config.toml
train_examples = 72500
arch = "vgg"
downsampling = "max"
steps = 40000
final_lr_fraction = 0
Rows from block 2 of a small image classifier, named by matrix and row number. Each number is 128 + 24 x the weight over its row's rms, rounded and kept within 0 to 255. All counts start at 0.
After each channel's rows are labels from the 100 images, of 14976, where the channel reaches its highest value: "top examples" is what is common among them; "colour at peak" is the nearest of a few named colours to the mean colour under the peak. Only what is clearly more common there than usual is listed. The data: views of escape-time and Newton fractals.
# conv: 3x3 conv (model.blocks.2.conv.weight, 128x64x3x3, each kernel summed), inputs 0-63

conv.68 [160 165 131 159 131 111 111 123 139  85 151 128 103 147 149  81 134 136 109 133 122 103 158 111 100 143 108 118  92 133 148 126  78 158 140  78 135 146 105 113 110  98 116 100 138 153 165 127 121 163 126 148 102 128 115 109 110  85 168 151 129 169 102 123]
top examples: pastel
colour at peak: pink

conv.115 [135 120 144 109 111 151 157 134 156 156 142 119 142 132 114  93 137 139 139  98 185 100 151 170 150 105 134 146 142  67 147 140 121 114 124 149 127  94 103 136 146 155 156 144 128 120 132 147 174 110 127  81  81 138 174 109 144 125 102 157 116 112 103 142]
top examples: grey; Julia set
colour at peak: grey

conv.105 [140 144 132 112 148 120 133 118 135 132 144 106 175 139 102 113 134 106 116 170 145 127 149 129 113 123 137 127 112 122  81 148 108  89 134  86 101 134 131 112 140 128 118  65 143 140 130 150 152 102 134 106 152 165 131 121 220 145 106 162 124 138 107 102]
top examples: grey; pastel
colour at peak: grey

conv.81 [102 144 143 113 114 100  97 127 155 138 107 135 149 119 107 111 133  94 143 122 199 110 116  92 120 124 127 132 125 155 110  80  83 178 140 134 113 150 136 122 127 160  98 172 120 130 150 132 102 147 145 137 138 131 184 131 143 177 154 131 148 147 108 122]
top examples: pastel; Julia set
colour at peak: grey

conv.122 [119 125 141 137 121  95 136  95 153  82 122 138 103 118 102 140 135 142 122 134 159 110 131 136 136 141 126 114 136 142 137 128 151 131 110 133 131 105  26 111  98 124 146 131 121 134 101 153 144 144  55 118 143 152 154  85 117 132  76 130 148 134 118 132]
top examples: Newton basins of five roots; Newton basins of three roots
colour at peak: pink

conv.38 [147 123 125 145 178 131 126 108 120 126 140 134 108 121 127 114 106 168 126  99 135 105 141 139 138 153 146 123 108  92 174 134  55 131  99 169 155 132 101 112 118  92 144 143 120 119 139 121 148 116 104 125 119 106 140 118 135 147  55  97 167 127 160 102]
top examples: pastel
colour at peak: pink

conv.83 [123  93 121 145 142 144 128 116 162 119 156 145 135 133 150 138 112  94 146 135 137 115 119 148 105 151 118  80 157 108  81 104 120 138 165 128 103 173 139  81 117 169 118 127 143 114 139 115 132  93 106  86 162 111 127 167 132 175 120 111 113 125  71 127]
top examples: pastel; tricorn
colour at peak: pink